From a checkpoint of a small self-supervised image encoder.
Training: soap at rate 0.0033, 7100 steps, batches of 512.
Rows from block 3 of a small self-supervised image encoder, named by matrix and row number. Rows with one number belong to one neuron. Each number is 128 + 32 x the weight over its row's rms, rounded and kept within 0 to 255. All counts start at 0.
After each neuron's rows are labels from the 100 images, of 14848, where the neuron reaches its highest value: "top examples" is what is common among them; "lies over" is the class under the peak. Only what is clearly more common there than usual is listed. The data: drawn small creatures on textured ground. In brackets: how many of the 100, against the usual share in percent.
# fc1: MLP up (model.blocks.3.mlp.fc1.weight, 768x128), inputs 0-127
# fc2: MLP down (model.blocks.3.mlp.fc2.weight, 128x768, transposed), outputs 0-127

fc1.31 [108  95  51 169 142  97 169  78 105 122  99 123 141 168 166  99 151  86  83  89 119 179 113  88 122 147 152 126 174 144 162 153 122 109 117  83 126  60 136 125 124 179 118 126 225  98 127 166 116 133  98  80  97  95  80 139 134 144 164 159 118  56 118  98 128 140  77 117 146  58 108 152 152 150 138 129 121 139 115 176 148 143 157 142 165 106 122 150 111 122 140 139 109 148 154 113  87  74 131 104 143 141  75  89 119 141 131 136 122 147 129 129 154 112 131  78 144 136 177  56  74  98  63 188  87 136 176 107]
fc2.31 [ 95  93  65 153 139 103 147 117 154 149 142 130 128 159 160 109 163 126 110  72 149 167 124 120 161 152 119 143 155 140 181 118 154  79 118  46 112 101 117  83  77 153 143 133 194  80 136  78  67 104 108  93 112 140 117 112 153 177 166 120 105  68 120  39 110 169 171 173 162 101 117 171 180 141 120 140 117 144 104 162 115 182 135  96 125  96 156 132 110 174 123 147 135 136 186 121  99  96  86  84 121 138 128 136 140 187 175  87 118 128 139 111 147 112  96 103 147 112 148  78  72  94 133 154  59 114 159 114]
top examples: plain (45 vs 16.6); brown (29 vs 8.3)
lies over: body (70 vs 12.2)

fc1.250 [123 157 109 115 140  99 108  75 141 175 153 110 148 124 122 125  55 105 164 170 129  73 120 148 141 114 134 193 153 135 141 156 135 117 139 151 154 158 125 141 111  50  76 146 119 149 105 160 140 150 138 129 140 170 154 154 121 105 108 185 141 112 141 100 154  79 168 136  96 136 126 102  97  63 132 123 153 177  80 220 123 165 137 130 133 179 129 174 157 148 115  86  52 185  76 140  96  86 115 157 113 124 193 128 115 136 115  81 128  93 104 119 115 135  69 152 126  31 166 134 144 142 110 111 133 184 148 144]
fc2.250 [111 129 115 162 126 111 179 167 168  64 133 137 142 156 120 155 169  55 115 129 155 154 132 111 133 158 144  99 113 100 119  96 141  94  94 110 100 140  89 161 155 222 179 130 163 119 203 163  90  94 108 129 169  85 110 157  99 159 129 153 154 121 148 118  98 188  87 106  98 126 164 113  83  90 138 118 152 105 142 114 179 112 136 122  19 159 135  71 142 162 160 178 141 131 153 134 116 144 172  77 185 139 140 143 122 104 110 133 147 117 143 150 121 123 204 111  91 144 129 144 156 103 110 102 140  67 101 168]
top examples: jellyfish (52 vs 8.5); white (30 vs 8.5); yellow (29 vs 8.4)
lies over: body (41 vs 12.2)

fc1.606 [129 186  74 168 108 127  68 142 120 102 170 153 104 168 173 142 132  91 173 130  77 145 154 154  90 176 201 124 109 167 133 113  64 111  71 140 128 145 122 154  63 122 156 145 186 136 162 179 147 103  73 100 127 120 120 145 100 118 176 149  95 180  80 143 108 112 117 106 107 143 121  85 158 118 114 161  89 156 111 141 154  90 131 131 138 174 106 143 106 122 129 141 183 140 148 160 142 137 124 125  71 103  36 142 124 159  94 198 151 119 118 173 173 144 124 187 103  68 129 128 140  88 162 128 121 165 130 145]
fc2.606 [ 86 129 160 119 135 180 139  75 128 180 115 174 141  94 159 115 130 149 131 120 126 135 137 107 136 127 110 171 148  84 157 127 203 112 145 148 131  91 161 186 152 147 106 122 158 126 132  92 153 154  96 104 123 148 163 132 139 147 176 108 133  77 133 137 151 105 154 205 164  59 184 147 120  90 149 149 109 130 135  45 115 167 152 109 114  30 104 147 168  95 219 139 146 113 113 112 147 141  91 104 122 106  86 100 188 122 135  95 163 134 112 111  70 149 175  83 107 115 120 104 145 138 193  99  97 134 116  83]
top examples: jellyfish (32 vs 8.5)
lies over: body (39 vs 12.2)

fc1.208 [140 172 124 123  94  99 150  78 128 145 110 186  96 146 200  59  78 107 101  80 135  69 161 172 117 155 145 130 128 144 166 126  75 134 142  63  96 154 121 105 131  57 143 150 123 105 104 137 115  96 133 139 211 134 151 120  93 138 147 129 157 125 141 132 117 167 149  99 126 166 107 160 136  93 123  80 107 191 188  93 134 154 157 148 126  56 172 151 154 126 111 148 139 149 164 134 134 186  84 105 151 163 106 151 169 160 123 179 171 103 164  83 135 104  65 148 119 134 105 103 107  94 183 171 147 124 111 101]
fc2.208 [ 90 112  97 134  78 110 118  84  85 143 125 184 103 175 169 151 140 116 123 134 108  57 132 196 146 157 121  75 155 164 151 107  74 144 149 163  80 179 168 106  95 100 159 122 109 104  88 115 167 108 124 103 137 155 122 106  95  93 125 141 158  97 156  80 145 134 164 127 130 161 110 182 159  76 105  96  77 133 118 104 103 125 120 101 164 130  96 106 125 139 105 130 124 115 179 112  50 171 141 114 136 136 173  71  51 221 102 128 195 106 151  93 113 118  78 137 113 119 120 152 112 140 163 156 159 163 116 117]
top examples: scaly (73 vs 17); turtle (29 vs 8.6)
lies over: body (85 vs 12.2)

fc1.555 [125 132 128 158  68 114 156 157 176 160 159  99 138 149 116 131 138 109  53 143 136 126  78 127  67 105 117 170 161  81 115 140 124 179 103 190 132 167 151 125 169 139 161 130  95 108  50  98  89 135 148 107  97 103 116 111 132 119 114 117 164 122 141 116 123 155  92 132 138 162 101 153 130 131  84  89 145 117 140 131 111 116 125 112 153 121 116 170 179 165 122 133  73 169 152  57 143  92 117 142  93 140 110 108 102 152 107  57 226 144 148 140  81 111 136 165 171 139 115 102 140 151 139 224  40 145 157 122]
fc2.555 [ 90 118 143 102  56  77 135 118 166 163  75  93 144 168 116 117  81 114 129 101 132 119 149  85  63  90 123  75 138  74  96 147 127 118 107 164 119 138 112 134 176 104 113 131 114 100 100 109 114 112 152 127 147 104  91 151 132 145 109  70 117 143 115 117 110 153 158 125  98 105 133 132 148 104 141  97 213 129 123 133 132 136 186 174  74 128 142 184 166 124 140 129  34 148 169  98 137 111  68  97  86 168 100  68 121 169 154  67 136  98 156 139  86 116 114 126 104  98 120  60 127 112 165 194  77 138 142  84]
top examples: large (67 vs 25.6); striped (44 vs 16.5)
lies over: body (68 vs 12.2)

fc1.230 [108   8 112 111 127 171 169 117 101  91 145 158 169 130  98  83 106 125 129 131 133  98 164 149 106  79 115 132 172 118 158  76  81 133 181 131 176 137 186  99 150 130  95  88 116 135 157 116 137 103 128 132 100 119 120 128 134 127  77 113 115 115 148 122 137 169 135 121 130 124 110 152  82 106 112 164 118 114 172 109 183 174 120 146 133  64 152 184 109 150  66 187 102 128 165 100 145 150 138 140 164  54 147 152  94 138 131 107 129  89 115 170 121 158  46 101 109  95 143  48 150 135  79 136 146  80 108 104]
fc2.230 [ 96 115 128 110 178 121 118 156 120 120 147 133 147 152  89 133 102 103 182 137 125 140 159  76 149  71 140  99 101  91 120 122 108 164 135  65  77 156 161 102 164 103 108 128  87 126 119 153  84 108  74 170 100  90  81 163  78 103 108 120 148 193  91 117 104 210 165  87 147 132 140  92  74 121 113 116 194 101 131 129 142 156 191 163 115 121  82 142 141 115  75 217 172 144 139 146 115 161 120 137 117  67 113 200 144 142 136  72 109 107  76 160  89 154  85 129 134 128 173 134 114 126 137 112  87 141 136 137]
top examples: jellyfish (50 vs 8.5); scaly (43 vs 17); butterfly (40 vs 8)
lies over: body (42 vs 12.2)

fc1.558 [160 115 138  95  99 169 120 165 139 117 180 172 156  79 114 123  97 177 101 151  87 149 185 156  73  97 152 133 148 159 102 132 134 120  94 147 129 147  95 107 108 158 128 124 212 157  96 112  79 182  82 169  63 169 150 136 102  59 177 228 166  91 120 117 146 148 113 114  82 146 104 158 150 161  98 149  73 169 132 130 128 135 125 109 167  85 155 154 168 110 132 101 108 112 111 119 143 139  89 176  79  75 141 106 150 124 139 177 114 136 133 158 118 107 165 171 181 120 107 102 157 118 123 126  99 104  98  87]
fc2.558 [ 68 121 160 108  82 163 131 200 133 107 111 179  92 124 192 172 164 101 144 137 106 171 104 125  60 161  88  67 148 181  98 132  96 113 151 186 141 129 149 156 124 130 123 124  86 179 124 113 115 120 140 136  61 152 134 138  96  83 104 145 153 227  82 125 139  90  86 128 165 144 117 102 113 123 134 127  66 102  99 184 165 136 126 150 160 125 111 130  79 102  74 102 133 134 144 147 158 149 116 158  90  61 109 108 167 114 136 143 113 149  95 151 112  98 173 181 188 119 142 129 141  85 153 144 162 131 140 110]
top examples: large (59 vs 25.6); plain (48 vs 16.6)
lies over: body (38 vs 12.2)

fc1.684 [150 171 177 122  87 133 128  98 132 164 122 158 177 135  90  89  99 126 137 133 166 103 143 181 172  85 144  60 129 121 131 132  78 141 128 154 162 196 125 130 162 114 147 163 155 120 160  68 163 161  69  89 164  94 144 122 123 150 110 127 134 163 149 139 181 145 124 122 115  97  88 122  79 138  67  99 116 127 161 118 124 156 107 179 122 121 110  81 133 122 103 132 121 183 136  71 163  99  60  38 167  50 130 132  93 142 136 149 103  70 191 141  84 133 150 123 178 109 102 128 150 143 181 112 132 109 145 110]
fc2.684 [179 189 119 157 140 101 123 105 139  65 135 113 130 204 107 129  80 100  94 100 183 164 130 132 217 109 157 136 122 150  76 107 143 177 158 176  62 109 192 145 150 118  77 118 152  89 128  97 141 142 114 136 135 141  99 176 116 153 122 155 214 142 134 139 169 164 152 135  81  83 125 100 152 168  97  97 137  98 196 176 137 150 107 165  93 130 111  98 123 158  88 137 169 105 119 124 137 104 149 116 137 186 143 118 116  97 152 106 138 173 144 141 106 190 133 181  89 146 110 139 156 108 108  76 114 105 122 108]
top examples: jellyfish (32 vs 8.5)
lies over: body (47 vs 12.2)

fc1.59 [ 92 133 154 110  74 146 164  89 109 183 139  74 168 149 123  84 118 122 130 156 121 149 171 167 161 109 128 117 174 164 161 144 154 120  79  84 133 161 112  84 140 101 155 122 165 160 148 150  83 108  64 147 162 149 152 157 124  83 127 144 126  80  90 158 114 168 117  76 139  59 113 208 117 169 125  88 123 127 124 137 150  77 184 100  73 161 126  85  89 141 158 102  90 130 107 110 110 121 145 105 134 177 144 132 149 132 196 131 115 144 164 100 117 107 128 133 165 126 140  70 112 128  91 206  45  99 114 140]
fc2.59 [110 123 169 170 132 152 136 188  53  55 133  92 176 143 127 117 147 215 126 164 109 123 141 137 134 118 134 174 130 106 137 176  85 116  77 154 121 135 134 146 128  99  97 101 166 127 191 137 147 193  94 107 118 131 137 159 138 114 144 140 107 114 111 186 107 104 148 129 132 114 137 164 130  96  97 101 135 175 151  75 124 169 116 138 150 138  62 126 124 151 104 134 125 142  77 120  92 151 139 204  63 123 153  96  99  63  82 185 127  95 188 114 193 103 120 147 120 134 141 138 110 184 112 157  59 135 109 149]
top examples: plain (48 vs 16.6); pink (33 vs 8.3); red (26 vs 8.1)
lies over: body (99 vs 12.2)

fc1.365 [100 126 154 133  78 216 136 137 138  90 143  94 119 118 157 138 116 147 129  93 151 131  78 155 155  97 185 147  61 123 123 154 137 203 110 171 148 110  96 118 130 183 152 150 145 127 112 143 129 135 120 120 104 162 113 112 201  90 139 182  77 111 124 106 123 145 146 107 161 154 106  61 126 140 150 138 106 168 127 145 173 116 131 149 125 126  34  77 147 126 133 142 117  82 133 188 158 117 130  71 118  96 175 125 154 155 152 146  72 164  90 105 110  97 197 108 145 127  81 135 149  69  56 121 128 132 102  76]
fc2.365 [155 123  93 122 156  83 126 126 115 131 127 138 100 183  92 105 122 129  86 201 109 119 128 148 104  90  65 114 200 125 108  94 134 153 143  85 115 139 119 125  91  66 119  90 143 140 163 109 132  77 179 148 198  78 161 142 141  93 114 119 138 157 141 162 138  89 140  66 145  97 123 175 113 126 112 123 141 146 119 119 116 128  90 130 108 125 155 125 196 155 170  78 179 156 116  43 116 136 175 121 107 123  98  44 110  60 100 159 167 153 137  91 119  98  64 121  78 123 159 130 153 172 163 135 102 155 147 153]
top examples: grey (39 vs 8.7)
lies over: body (32 vs 12.2)

fc1.695 [ 92 132 144 149 162 181  95 102 128 109 202 165 208 144 143 143 169 166  97 138 173 134 129 156 104 171  84  76 136 136 144  92 162 105  91 118 120  93 159 158 154 168  95 170  96 146 122 127  75 137  90 165  67  88 157  97 100 169 171 104 126  79  97 117 157  87 122 113 126 131 124  98 157  98 144  89 112  70 184  86 149 119  90 112 128 109 134 132 129 131 118 141 152  97  69 135 131 102 165 159 158 153 143 136 120 102 160 146 124 139 115  83 122 102 164  41 123 149 165 153 129 123  54  93 197 169  90 134]
fc2.695 [107  93 147  84  96  89 126 133 194  80 132 129 162 178 137 165 170 108 133 138 118 112 133 155 174 185  93 112 151 105 114 145  83 126  93 155 121 102 158 184 159 133 130 149 137 175 131 116  83 115  70 193 102 119 108 216 100 103 175 162 110 145 114 103 110 143 121 116  32 160  89 123 106 152 149 134  83 124 198 113 167 123 117 133 160 159 157 119 145 135 164  49 196 137  89 105  81 167  74 148 133 102  88 153 111 134 127 121 102 133  90 116  83 180 141  80 150 121 124 109 133 111 149 125 137 143  95 136]
top examples: crab (28 vs 8.5)
lies over: body (45 vs 12.2)

fc1.423 [180 119 127 114 115 115 111 126 225 121 146 141 122 164  75 104 117 165 102 164 202 132 107  81  80 158  89 124 169  99 182 138 140  80 164 135 144  51  57  79 133 137  75 116 158  99 127 167 113 120 150 133 142 144 158 137  97  93 128 154 114 114 154 165  46 168 101 159 107  97 144 130 146 173 178 126 124 147 120 199 184 153  91 177 116 132 114 151 203 110 126  68 157 117 130  98 105 149 142 105 109 131 132 128 110 144  97 128  96  98 155 108  91  96 132 115 101 154  83 120  67 141 122 104 119 147 147 140]
fc2.423 [100 183 172 145 149 139 130 123  27 118 140 104 152 115 143 126 107 104 116  82 142  71 147 164 144 154 189 143 136  89 127 178 128 204 104 127 139 145 162 147 141 165 107 100 101 104  83 132 102 115 142 104 176 108  71 102 109 128 115  74 144 184 138 150 146 131 186 139 132 118 113  89 112 104  85 180 166 107  99  92 136 126 243 165  82 155 134 140 135 151 111 106 153 165 162 119 132 122  51 123 101 119  75 105 122 158 123 122 153 159 124 184 129 142 115  97  82 104 170 120 132 107 108 112 155 166 177 113]
top examples: crab (28 vs 8.5)
lies over: body (70 vs 12.2)

fc1.403 [127  83 137 190 140 117 138 144 126 151 158 105 129  95 152 123 121 108 137  93  90 113 114  69 129 145 130 173 182 180  73 160 105 174 177 163 135 146 120 119 127 173 160  92  78 160 110  88 136 121 125  91 115 120 107 116 130 121 169 127 157 164  81 111 172 154  97 102 156  67 171 115  90 135 137 102 127  89 140  90 138 183 209 197 152 113  99 112 120 151  22 148 129 127 164 134  91 180 157 119 150 124 133 116 182 127 154 167 140 130 132 123 180  93 119 165 118 139 132 157 118  69  82  56 106 124 139  90]
fc2.403 [106 121 127 143 150 141 108 131  92  56 144 169 134 100  97 142 124 114 194 105 126 185  95 112 130 109 139  96  91 134 158 133 167 163 128 130 153 128 124 141 112  82 106 155 160 117  93  81 101 160  98 174  43 111 122 207 143 117 123 134  79 157  80  30  94 126  98 110 118 174 116 131 143 100 159 159 109 147 137 150 166 151  91 120 100 100 116 119 133 111 114 111 170 145 125  91 185  88 118 152  65 134  95 192 111 189 181 100 127 114 118 130 125 180 152 111  50 149 150 171 146 108  94 142 112  75 158 120]
top examples: jellyfish (26 vs 8.5)
lies over: body (48 vs 12.2)

fc1.453 [140 114 134 135 162 116 128 154 152 139 142 120 129 171 132 127 120 128 181 122  50 119 134 104  92 119 203 143  97 114  69 151  93 140 104 150  89 119 146 177 109  45 155 140 155 102 143 144 149  94 142 174 187 106 104 125 113 185 140 114 135  77 122 227 156  36 115 139  76 149 104 118 135 138 157 101 176  83 113 142 104 129 122  61  99 122 181  88 132  98 124  96 107 127 104 115 143 171  73 148 162 134 158  68  91  97  98 134 137 142  98 114 100 131 151 151 143  70  94 150 127 131 146 175 148 160 104 171]
fc2.453 [145 140 189 129 160  98 115 140 129  71 114 138 139  75 108 118 135 124  88  97 171 162 139 128 141 174 102 140 134 144 205  74  87 123 147  88 154 133 121 104 105 148  94 137 146 143 145 133 125 125 169  71  99 175 180 104 170 123 164 127  91 151 132  32  97 219 108 139 152 105 191 172 132 118 106 112 122 187 106 125 149 170 129 167 134 108  37 157 114 122 146 143 139 154 177 122 163  84 112 109  90 135 110 158  96 153 133 149 120 114 142  90 132 155 118 121  90 181 153 116 119 162  47  93 103 102 148 142]
top examples: plain (62 vs 16.6); red (30 vs 8.1); turtle (29 vs 8.6)
lies over: body (99 vs 12.2)

fc1.231 [146 115  86 136  90 113 100 120 160 119 111 137 140 107 152  79 134 111 109 105 188 125 146 116  91 112 177  97  85 144 132 150 168  93 172 135  90 155 142 111 144 144 142  89 122 130 203 159 122 107 144 157 130 145 178  95 154  81 177 153 131 155 143  75 136 175 134  98 168  98 178 156 136 177  87 114  96 166 176 131  99 186 166 101 103 206  81 155 112 194  97  92 111 149 131 133 141 104 115 169 138 104 112 120 139 122 100 137 119 147 107 139  63 208  90 147 199 115 112 109 196 131  82 145 119  78 167 110]
fc2.231 [111 137 209 130 116  82 109 127 141  63 118  93 150 104  82 106 153 136 150 124 173 141 163 145 139 177 100 130 189 128 159  97 121 149  88 170  86 122 164 102 123 151 127 188 142 133  90 141  55 160 129  87  78 130 156 181  34 133  98 149 132 128 118 171 166 140 180  92 149 161 136 100 127  74  70 159 138 180 116 102 153 115 105  96 187 129 131 154  94  81 173 173 110  78 145  79 142 133 125 148 158 149  92  67 164 186 136 103 130 123 108 109 159 135 133 103 114 167 131 115 152 120 125 127 100 110 104  93]
top examples: jellyfish (41 vs 8.5)
lies over: body (31 vs 12.2)

fc1.651 [ 87  71 127 113 115 158 122 160  94 142  72 139 105 164  96 166 118 135  93 149 196 201 165 132 162  77 151 115 126 119 164  94 130 159 123 149 159 105 113 183 150 124 127 130 182 178 135  89 141 149 119  83 110 149 141 148 193 107 104  51 175 137 167 117 104 119 169 105 183 113 122  91 151 145 159 138 144 132 159 193 109  81 159  75 101  98 168 156 101  72 128 107 118 104 127 141 145 108 113  72 104 114 174  42 110 152  97 166 114 132 157  87 114 113 101 124  98 100 181  98 137 126 130 122 178 125  99  95]
fc2.651 [169 103 137 108  38 157 154 118 161 111 143 116 103 103 139 143 118 139 102 147 109 136 165  73 125 211 159 113  93 102 105 157 131 122 136 152  92 104 142 102 175 118 180 143  93  78 151 158  43  94 148 151 122 120  98  81 125 167 156 146 121 112 121 133 125 178  98 190 133  98  78  87 182 119 140 123 139 104 104 125 154  76 102 145 102 110 106  83 132 147 114 117 137 157  39 129 128  95 123 129 135 194 202 122  89 150 176 114  53  87 128 160  94 142 114 127 111 140 108 142  75  86 105 169 139 133 142 107]
top examples: large (62 vs 25.6); dotted (60 vs 16.8); turtle (31 vs 8.6); creature: butterfly (26 vs 8)
lies over: body (89 vs 12.2)

fc1.658 [197 157 159 105 128  86 123 107  91 128 132  72 108 133 129 181 176 111 200 159 157 166 135 127 108 147 145  36 163 110 115 135 156 138 147 173 161 111 157 142 143 164 121 125  86 109 124 112 131 132 118 120 101 117 160 106 155  68 110 107 179 112 120 111 137 123 147 102 150 156  86 175 115 122  92 104 196 109 109 184 139 100  88 105 114 118  99  98 137 120  97  63  79 119 178 183 121  35 174 212 134 173 119 147 102 138  98  76 129  92 143 132 139 135  91  84 132 117 123 187 128 111 135 109 119 115 135 166]
fc2.658 [153 134 137  99 140  90 114 108  90 147 148  95 115 120  75 133 130 119 194 154 144 171 120 115 105 153 153  84 178  79 128 157 156 138 147 173 177 120 164 186 122 158 123 158 102 150 107 103  98 104 103 100 102 172 148  88 156  85 143 117 136 110  82 134 105 106 134  89 149 143  73 141 161 164  75  64 153 142 145 139 115  81  84 108 176 112 115 115 128 125 103 107  97 120 237 139 100  42 166 207  99 187  94 105 118 152  51 107 166 125 119 119 147 164 127 103 132 118 118 136 116 119 163  83 140 151 122 100]
top examples: crab (30 vs 8.5)
lies over: body (46 vs 12.2)

fc1.126 [116 146 121  94 133  67 145 155 115  79 146 151 106  82 127  94 134 182 164 134 120 147 131 134  84 136 164 174  92 145  88 149  69 138 167 125  61 165 139 144 132 127  78 138 195 109  80 109 180 163 162 123  95 166 138 134 164  71 118 111  75 150 147 141  83 107 107 176 172  54 147 129 140 159  98 117  85  81 143 124 129 105 133 148 119 161  87 140 145 162 100 131 140 128 144 122 114 170 132  56 145 142  72  53  95 173 147  89 170 174 148 144 164 119 136 122 150 107 110  95 175 168 106 157  72 128 135  89]
fc2.126 [144 160 151 112 124 109  92 161  80  62 156 157 124 144 166 153 115 152 120 112 130 118 155 166 134 124  88 180 103 207 119  43 125 148  68 123 140  93 133 141 221 123 120 129 163  47  96 103 127 112 114  98 209 149 134 146  63 176  78 109 129  61 156 161 117 158  80 125 119 140  74  79  90 104 133 153 163 131 108 115 144 163 129 120 151 133 170 163  88 161 154 132 147 127  96 122 150 105 114  79  91  77 141 127 151 144 111 145  82  94 141 133 129 167 136 132 127 128  72 171 120  92 146 116 127 134 132  96]
top examples: jellyfish (40 vs 8.5); striped (39 vs 16.5)
lies over: body (61 vs 12.2)

fc1.720 [198 119 134  96 163 132  90 125  73 147 169 130 130 145  66 199 133 156 147 132 126 100 185 168 147 110  97 141 132 147 124 138  77  84 124 118 157 181 130 113 187  73 116 161 113 184 128  92  88  61  52 109 132 156 169 153 147 221 169 150 152 147 148  82 139 144 123 104 112 129 117 144 108 147 160 134 143  74 150  96 144 146  96 144 112 157  79 157 146 126 179  71 124 113 121 191 112 153 136 101 145 132 157  84 109 100 144  89 110 142  99 150 138  74 137 107 155 131 123  87 118 105 139 171 148  94  65 121]
fc2.720 [119 129 176  92  88  93  79 111  78 142  83 177 181 130 100 190 128 185 130 148  77  72 121  63 106 154 120 115 134 159 129 186 116 153 160 133 106 152 111 107 141 140  91 147 148 135 120 147  83 117 123 102 147 190 171 141 127 177 177 156 130 157 145 115 150 145  95  96 114 135 113 108 124 124  93 161 125 123 156 138  76 121 199 140 164 149 142 175 184 159 119  96 131 177 105 196 117 115  95 168 118 169 163  74 105 157 128  89 149 118 112 132 147  79 175 181 158 112 125 168 131  63 102  77 167 158  98 118]
top examples: scaly (50 vs 17); white (30 vs 8.5); snail (28 vs 8.1)
lies over: body (79 vs 12.2)

fc1.200 [180 179 146 119  98 130 118 114 128  80  66 151 142 142 112 107  95  83 119 167 111 166 120 148 112 124  76  92 121 104 112 126 122 157  69 153 167 165 108 157 133 164  83 138  61 175 107 110 159 158 126 100 154 113 146 171 100 158 103 127 101 158  96 149 135 125  80 142 138 155 144 187 111 153  73 158 113  70 147 186 157 104  64 127 118 102  80 180 129 124 128 146 147 168 169 147 133 128 155 147 168 185 110 123  83  74 113 134 165 139 174  66 115 198 105 147 114 159  81  70 170 141 117 137  89 169 152 107]
fc2.200 [ 69 104 146  63 136 120 145  16 122  93 145 163 115 111 156 113  92 124 157 117 135 120 102 137  93  74 155 148  99 176  47 135 105  67  93 156 129 158 129 157 150 126 139 107 137 105 127 156 139 142 123  93 103 122 150 117 150  94 116 143 120 116 134 150 120 141 180 142 107  86 130 131 142 162 177 153 104 102 176 135 166 103 126  99 100 111 180 152 144 171 139  70 107  86  75 136  51 156 156 162 123  80 183  82 136 182 154 166 118  98 105 110 160  97 158 196 149  91 109 139 128 131  90 168 138  79 134 157]
top examples: large (61 vs 25.6); dotted (53 vs 16.8)
lies over: body (83 vs 12.2)

fc1.216 [174 170  81 145 134 180  81 117 183 137 149  46  98 146 137 116 100  87 187 134 120 117  81 159  72 146 158 151  94 106 119 161 109 100 166 123 118 155 166  75  86 146 104 103 113  47 149 141 134 155 132 172 182 155 145 111 101 129 116 181 158 186 122 143 116 142 106  90 212 171 150 141 102 158  65 143 146 140 159 136 162 144 160 155  95  91 150 101 115  89 187 117 200 116 128 133  63 149 164  88 128 134 144 155 141 119 172 110 117 150 135 141 117 104 144 104 147 145 175 158  89 153 125 104 133 141 104 122]
fc2.216 [154 117 189 140 118  63 124 155 144 132 111 124 121 153 166 130 222  74 152 152  73 123 132 174 178 155 135 131 132 175 201 178  99  70 117 139 123 154 174 142 124 134 123  89 170  88 141 109 122 149 121 177  80 130 119 159 157 107 120 168  99 118 157 139  87 155 126 114 143 144 136  97 117 135 135 167 143 119  61 119 151  95 146 113 132 155 151  85 126  45  99  74 124  73 153 129 147 120  79 120 124 168 101 100 131 125 108 130 108 120 118 156 136  92 136 140 124  95 139 194  67 108 153  20 115 115 106 146]
top examples: large (55 vs 25.6); plain (41 vs 16.6); turtle (30 vs 8.6)
lies over: body (98 vs 12.2)

fc1.332 [133 154 109 137 108 155 200 107 162  39  68  69 162 138 172  96 134  68 150 135 145 163 126 151 168 139 126 144 137  94 142 143 140 162 137 129  77  90 112 140 117 151 121 140  76  82 157  66 133 122 113 126 148 121 110 170 134  91 117 114 129 123  74 124  88 136 194 142 118 139  78 166  91 195 119  71  85 105  98 134 125  96 104 123 167 127  76 163 118 115  88  77 117 108  64 140 183 158 105 172 155 122 169  73 131 139 141 125 155 101 183 141 140 174 138 116 100 120 142 150 153 183 128 155 155 133 155  71]
fc2.332 [105 131 155 100 140 118 120 166 196 155 142 188 107 136 127 125 119 126 171 115  64 153 140  98 108  85 106  93 124 141 126 115 160  35 185 129  97 137  86 207 159  60 109 116 100 159  84 103 164 171 127 121 139 190 112 105 164 130 132 161 109 156 127  95 135 162  98 137 144 103 122 144 164 194 210 108  98 139 114 158 154 163 119 130 148 120 157 152 109 162 104 134 115 162 105 152  88 147 153 143  82 105 140 125 121 161 158 123  42 109  88 151 142  96  87 204 172  71 121 147 131 125 142 119 126 121  98 158]
top examples: large (54 vs 25.6)
lies over: body (41 vs 12.2)

fc1.668 [148 134 132 111 119 148 185  94  99 183 138 210  99 112 132 134 136  98 188 117  87 177 124 141 110 113 114  93 126  93 147 172  48  96 122  93 125 121 110  57 125  87 129 148  91 125 123  91 149 112 146 162 146 142 138 202 133 142 148  82  94 143  94 106 132 173  82  57 144  78 112 108 157 174 127 122 147 115 137  81 141 155 135 100 125 132 171 124 181  90  97 140 174 138 130 131  90 157 122  59 140 109  46 195 125 123  81 129 136  98 112  91 180 104 131 112 158 153 128 135 124 111 120 151  88 126 118  57]
fc2.668 [ 88 137 154 102 148 124 172 100  66 107 100 118  94  87 147 153 132 162  84 118 118 124  91 148 128 122 117 109  57 131  63 134 178 118 152 125 140 102 180 139  85 141 196 107 147  87 128 119 171 199  97 110 105 124 109  98 107  89 145 101 118  73  83 101 159 117 114  97 166 121 121 121 223 190 159  81 108 141 123  91 155 133 150 127 163 144 139  86 100 140 106  94 107  91 143  77 130 127 139 168 129 144 140 103 146 150  99 162 180 111 110 134  46 171  87 125 187 152  86 131 144 120 195 132 169 108 147 119]
top examples: scaly (66 vs 17); fish (35 vs 8.3); butterfly (31 vs 8)
lies over: body (60 vs 12.2)